Rows from block 4 of a small image flow-matching model, named by matrix and row number. Rows with one number within an expert belong to one neuron, the router's apart. Each number is 200 + 40 x the weight over its row's rms, rounded and kept within 0 to 999. All counts start at 0.
Before each expert's rows are labels from the 100 images, of 14848 (inputs lightly noised), where the router gives the expert most weight on average: "strongest on" is what is common among them. Only what is clearly more common there than usual is listed. The data: single printed letters, digits and signs in grey, bent and noisy. In brackets: how many of the 100.
# router: slot weights (model.blocks.4.mlp.router.weight, 16x384, trained with AdamW), inputs 0-191
# up: expert up (model.blocks.4.mlp.up, 8x384x384), inputs 0-191
# down: expert down (model.blocks.4.mlp.down, 8x384x384, transposed), outputs 0-191

# expert 3
strongest on: capital (65)
router.6,171,248,125,216,207,188,157,233,208,190,196,196,184,288,207,226,213,235,175,231,184,195,196,209,192,143,233,256,220,225,171,151,248,187,160,207,250,201,211,244,178,161,156,221,207,203,190,163,202,221,134,201,177,224,160,263,165,139,219,146,257,214,189,267,166,152,186,265,220,223,224,129,196,204,180,218,201,189,266,281,219,223,145,210,261,119,184,270,162,232,187,220,229,222,155,276,168,254,129,243,276,236,200,179,203,203,228,201,234,182,136,189,236,206,206,212,166,199,192,277,192,198,175,230,245,187,217,224,222,237,166,248,131,216,144,175,144,212,196,257,134,278,136,215,258,206,192,170,162,229,175,182,233,152,115,202,175,161,169,128,136,162,162,211,273,202,183,172,165,196,194,146,237,255,118,176,176,196,166,250,147,197,215,209,219,113,215,247,208,294,198,166
router.7,208,283,135,282,242,254,230,126,201,170,193,230,218,255,273,210,94,233,205,277,197,197,289,166,161,191,178,193,202,156,166,217,222,187,257,146,167,210,231,227,225,190,283,215,146,188,233,200,150,277,196,254,116,198,210,189,150,138,172,189,180,150,219,200,149,147,166,245,188,284,281,182,249,222,226,191,249,144,273,171,228,273,145,201,187,174,275,211,198,147,204,264,192,218,201,207,224,199,195,216,212,234,200,171,169,192,198,239,281,167,190,223,244,220,168,199,124,241,231,209,174,189,255,173,259,231,128,212,156,209,176,233,142,201,163,167,180,228,153,230,169,240,189,235,194,214,161,201,192,204,148,212,245,170,224,229,155,223,221,162,214,181,217,228,217,176,162,187,172,192,145,163,212,237,208,161,207,269,173,236,187,282,214,200,250,149,189,266,152,200,149,320
up.7,229,198,170,267,137,249,216,182,201,194,238,255,216,216,206,196,175,212,299,265,262,234,221,180,104,189,219,207,219,183,159,260,194,224,273,160,169,187,239,186,185,218,185,249,203,196,205,191,207,197,81,167,129,167,197,157,168,226,270,186,246,125,244,182,150,243,193,234,146,205,200,161,188,168,262,164,119,138,202,191,210,180,134,235,153,206,141,203,229,168,214,172,204,151,153,171,150,225,225,237,177,195,159,245,265,223,259,220,267,143,223,189,226,233,216,218,126,215,230,266,216,171,179,111,157,182,200,228,182,222,271,166,219,142,270,206,206,217,221,225,184,203,207,65,195,159,209,323,197,207,186,212,181,299,193,263,205,226,172,209,233,213,119,196,191,169,189,209,134,114,254,243,173,168,268,210,165,251,187,245,201,189,251,256,179,209,238,200,170,218,137,178
down.7,215,201,69,214,273,184,227,147,197,228,213,227,161,226,204,268,207,243,86,247,193,194,247,190,201,195,223,247,216,219,220,184,345,194,251,231,234,189,224,188,173,139,204,277,135,153,169,108,240,247,98,182,247,249,205,223,209,228,159,160,212,224,144,211,175,189,225,111,208,214,148,268,186,213,202,222,140,270,195,254,134,181,216,190,222,222,210,151,180,153,188,226,188,185,215,187,123,255,235,179,179,209,227,210,247,144,202,165,206,158,196,90,181,165,153,191,195,184,74,94,236,241,192,186,176,237,204,210,230,207,223,203,228,185,173,162,236,197,243,183,222,205,212,223,243,244,235,170,223,214,203,219,155,207,210,194,207,233,196,220,152,176,224,264,233,223,206,189,253,170,153,202,181,114,209,179,230,194,269,202,143,198,203,223,152,170,233,199,161,151,267,176

# expert 4
strongest on: the character - (62)
router.8,222,196,168,189,198,177,207,185,199,217,242,161,218,146,242,148,148,212,229,191,250,242,205,243,228,315,238,167,216,185,133,183,243,183,186,189,153,209,163,150,238,179,190,204,219,254,219,219,214,184,271,215,148,263,222,195,266,184,207,245,211,195,170,143,170,196,176,208,175,193,191,245,310,158,182,220,177,216,133,204,182,179,252,138,218,194,183,138,199,204,265,271,224,254,189,223,120,139,223,217,181,245,259,268,156,202,212,231,181,178,277,212,224,209,180,224,188,160,191,190,219,187,203,208,165,224,226,278,216,176,190,146,164,125,172,291,231,140,119,157,195,185,205,226,193,265,132,174,223,214,267,250,209,190,190,221,231,243,179,118,237,182,275,223,187,189,176,210,182,158,226,251,177,216,175,150,243,268,157,183,185,229,253,235,223,259,234,238,150,178,186,290
router.9,194,248,243,207,127,190,137,195,193,137,153,146,245,224,175,230,184,195,103,228,175,171,241,207,189,156,225,203,237,158,248,143,171,227,221,160,242,169,171,215,259,136,261,209,158,135,156,230,208,206,219,242,247,156,174,195,151,205,218,242,186,196,232,155,165,217,193,252,246,192,254,171,146,216,218,243,190,135,180,209,195,245,219,212,169,227,133,238,245,217,252,167,196,168,289,189,224,255,198,187,215,197,167,149,240,251,149,127,167,227,221,188,138,166,167,132,106,207,222,152,234,185,202,265,213,176,174,191,153,239,226,200,217,238,198,186,265,183,183,222,179,111,150,200,104,252,196,240,181,215,110,216,175,215,119,162,165,255,216,296,198,216,276,166,210,198,153,171,252,247,207,196,251,200,211,222,169,205,192,172,184,207,254,214,160,228,287,216,223,258,212,210
up.7,182,198,150,98,215,174,224,150,190,235,203,170,201,172,107,182,208,199,187,189,191,245,222,187,257,121,260,260,221,139,194,212,199,109,101,193,223,210,256,184,175,202,192,212,190,159,180,222,220,159,155,200,122,155,168,327,202,216,199,290,226,165,200,194,229,168,219,260,150,219,218,163,204,175,194,206,206,94,181,264,213,226,217,255,128,244,173,176,179,226,227,182,134,224,125,236,256,203,196,120,289,182,230,181,219,280,196,238,189,111,197,177,193,202,291,253,222,177,187,207,192,202,259,169,160,157,262,221,180,202,175,140,253,218,229,256,244,182,200,202,204,147,248,181,252,285,191,282,220,126,193,185,125,147,206,195,220,307,191,187,160,172,222,255,242,214,218,172,174,247,153,153,188,214,256,213,135,196,164,186,175,135,255,267,175,261,166,142,231,157,185,191
down.7,221,127,247,209,205,192,207,222,279,255,241,223,181,165,152,189,215,111,205,139,162,139,166,242,158,187,260,238,180,264,195,243,183,167,169,192,219,200,218,181,190,158,222,164,127,210,265,195,229,211,111,164,155,169,235,112,188,182,187,249,214,238,163,221,191,212,157,297,194,229,180,146,213,223,208,160,196,190,251,230,161,148,190,268,156,209,218,194,191,268,360,189,249,132,191,199,210,131,215,191,219,208,173,188,158,188,222,259,169,306,205,195,211,196,219,205,143,196,238,204,191,237,218,216,211,181,229,194,216,173,266,123,235,268,218,185,205,193,208,238,183,197,230,318,209,190,153,213,200,277,205,185,184,218,229,193,200,130,205,208,241,191,263,166,187,190,231,148,192,197,191,187,151,203,212,218,211,278,192,167,217,250,238,221,213,147,155,175,174,198,291,149

# expert 5
strongest on: the character @ (34)
router.10,199,160,113,144,201,219,142,225,199,242,245,216,206,156,121,182,211,211,243,264,233,153,259,204,185,212,215,160,202,243,277,155,234,98,240,241,234,200,174,233,250,109,154,256,167,204,108,191,154,235,129,171,262,228,224,201,238,200,226,201,201,179,187,149,202,117,161,93,181,158,229,185,171,214,164,205,172,302,128,198,189,140,221,217,221,201,203,150,214,234,199,151,177,158,202,255,166,169,252,202,237,243,149,253,195,136,251,254,284,180,152,202,206,209,223,175,211,214,212,190,154,153,165,172,235,149,209,218,223,196,239,212,128,189,238,189,225,261,142,191,155,188,225,206,199,223,151,225,210,230,246,210,197,173,225,260,228,162,162,173,181,196,233,182,220,283,200,262,229,183,209,153,159,250,172,205,217,235,208,155,199,225,218,214,198,274,140,223,209,128,192,158
router.11,160,128,247,203,139,136,210,242,258,192,228,195,189,193,192,250,277,185,137,209,213,165,190,209,239,271,189,187,211,160,269,191,191,218,187,183,174,166,181,148,178,251,193,182,217,171,165,199,197,146,190,164,249,171,242,171,213,247,220,179,212,197,193,173,218,245,204,192,224,145,126,207,204,206,177,202,169,207,116,187,169,209,208,220,202,274,193,162,229,276,184,185,181,137,199,147,203,168,195,209,116,157,156,180,213,190,219,189,106,248,213,214,188,161,244,132,258,182,236,173,208,275,179,166,236,187,204,138,228,207,273,127,245,197,260,224,215,158,161,152,213,120,216,148,128,206,179,265,244,277,206,200,188,192,215,174,155,253,158,266,128,229,224,218,190,261,199,263,223,167,250,191,225,188,238,238,175,189,226,182,245,213,244,258,174,235,178,165,209,87,186,201
up.7,223,101,218,164,189,166,233,160,218,145,204,150,229,263,215,176,159,206,288,180,137,237,219,185,229,179,143,138,174,201,203,128,226,164,228,142,175,234,267,162,271,212,154,241,231,160,202,163,251,131,89,205,97,103,237,139,203,154,177,212,196,251,169,191,217,264,242,175,243,212,215,215,315,180,227,141,244,185,213,163,143,175,194,171,239,216,150,218,186,139,158,215,300,182,242,217,174,202,198,212,155,143,178,206,246,214,147,257,191,156,188,227,162,181,219,249,240,235,151,240,194,157,251,230,154,243,232,217,163,194,219,220,223,228,167,153,232,212,223,186,184,199,202,213,166,227,253,247,205,154,224,243,159,215,201,208,152,65,202,210,156,225,190,247,238,193,266,206,153,190,201,228,164,251,189,108,109,215,124,141,212,203,216,228,187,200,184,289,177,149,209,243
down.7,153,145,196,157,206,265,175,168,210,262,250,183,185,164,203,183,184,193,212,212,182,169,219,84,215,186,158,174,198,257,249,195,90,218,179,204,283,214,181,215,237,218,227,115,180,195,202,186,132,213,239,202,247,203,204,196,232,194,265,174,177,221,189,168,92,205,206,301,213,277,155,173,169,224,260,157,169,164,230,253,247,201,187,167,233,186,198,188,236,243,157,157,138,175,187,183,202,218,256,169,208,174,156,221,183,185,245,177,173,132,261,215,138,159,307,252,181,122,236,244,227,200,149,191,153,226,197,207,196,193,160,264,178,213,96,214,210,169,223,168,220,279,199,174,204,161,252,230,251,183,178,208,221,150,198,186,190,263,189,171,202,160,122,213,274,166,189,182,208,191,175,167,253,202,325,163,207,120,207,154,180,181,242,148,209,210,232,182,179,222,190,113

# expert 2
strongest on: dark on light (100); the character - (68)
router.4,244,188,198,212,147,236,157,238,171,144,117,195,212,240,227,286,252,211,129,254,208,178,243,209,216,189,155,256,155,237,209,193,212,200,224,293,193,251,233,189,108,220,172,228,153,159,205,158,254,225,120,155,239,152,250,204,149,123,173,217,208,210,230,166,216,270,181,206,161,216,178,130,154,207,172,203,165,174,210,248,166,245,203,209,201,229,105,169,210,231,157,151,200,203,178,246,231,269,135,231,193,184,174,141,240,241,233,199,226,199,154,206,189,228,197,141,168,239,240,164,139,185,203,217,259,269,216,207,213,208,199,262,151,255,274,116,244,172,229,249,272,231,183,218,164,122,218,199,209,183,148,203,229,173,176,190,238,199,218,285,148,223,135,180,259,201,216,247,186,210,178,169,250,239,142,261,184,223,178,164,206,225,193,222,124,116,181,190,252,220,156,210
router.5,227,166,243,186,169,129,121,217,220,171,154,268,118,203,251,181,155,217,210,249,238,226,174,183,206,272,202,129,154,204,188,224,160,184,177,164,185,167,187,176,212,177,106,155,229,196,211,201,256,137,170,221,161,239,219,240,255,196,247,221,221,204,216,204,146,167,227,229,209,159,175,263,229,210,186,207,213,190,188,268,197,149,192,175,206,175,177,220,202,286,238,203,233,232,126,128,139,171,130,155,157,155,194,190,220,186,251,193,167,174,153,204,174,222,222,242,275,164,171,148,185,274,164,174,201,228,269,191,237,211,178,168,201,164,192,244,170,187,225,124,252,274,253,188,134,249,225,183,235,265,237,163,306,170,198,218,163,155,275,250,154,220,157,199,194,267,188,254,213,196,253,272,204,206,229,199,171,177,190,226,144,233,222,235,192,271,229,230,169,250,161,246
up.7,237,121,185,210,207,171,230,212,253,173,161,183,234,218,224,169,153,165,147,228,223,157,207,225,209,176,112,158,223,225,178,251,159,132,156,135,189,249,228,181,233,173,200,155,170,235,154,252,247,131,95,224,178,270,199,199,188,228,211,188,175,197,208,272,200,248,217,126,246,208,176,204,164,174,176,256,212,169,174,230,190,220,228,172,179,218,233,205,185,289,208,100,178,215,228,256,167,210,166,198,102,185,217,167,180,239,290,225,188,277,148,206,225,230,83,286,188,273,112,206,234,205,123,219,199,197,199,142,175,258,159,267,216,194,189,163,178,180,193,232,214,258,205,195,157,187,246,308,257,183,183,216,183,192,239,219,181,253,175,171,130,204,158,167,137,260,164,204,196,216,216,220,160,225,241,223,145,230,161,247,235,183,194,258,217,241,180,173,176,171,240,208
down.7,241,244,176,268,180,190,203,234,173,209,157,230,196,202,173,187,239,178,156,216,303,194,228,122,224,189,109,213,203,166,187,191,194,142,113,268,187,237,208,197,185,194,247,171,208,199,212,203,131,204,101,216,167,124,190,212,219,218,247,184,201,199,268,226,193,191,133,180,146,167,154,122,250,210,266,227,233,167,202,218,164,221,189,191,221,197,213,212,222,153,206,179,152,218,257,201,216,213,254,184,260,178,274,232,255,208,183,211,217,181,185,259,195,231,71,113,148,209,265,227,190,177,157,262,219,180,228,245,271,183,200,213,170,196,221,203,136,181,316,205,214,232,218,151,189,259,187,151,155,244,229,197,289,245,229,185,165,262,205,194,197,141,206,227,231,212,226,230,190,202,214,197,188,208,140,190,149,200,233,162,182,209,252,251,204,236,173,220,158,245,202,190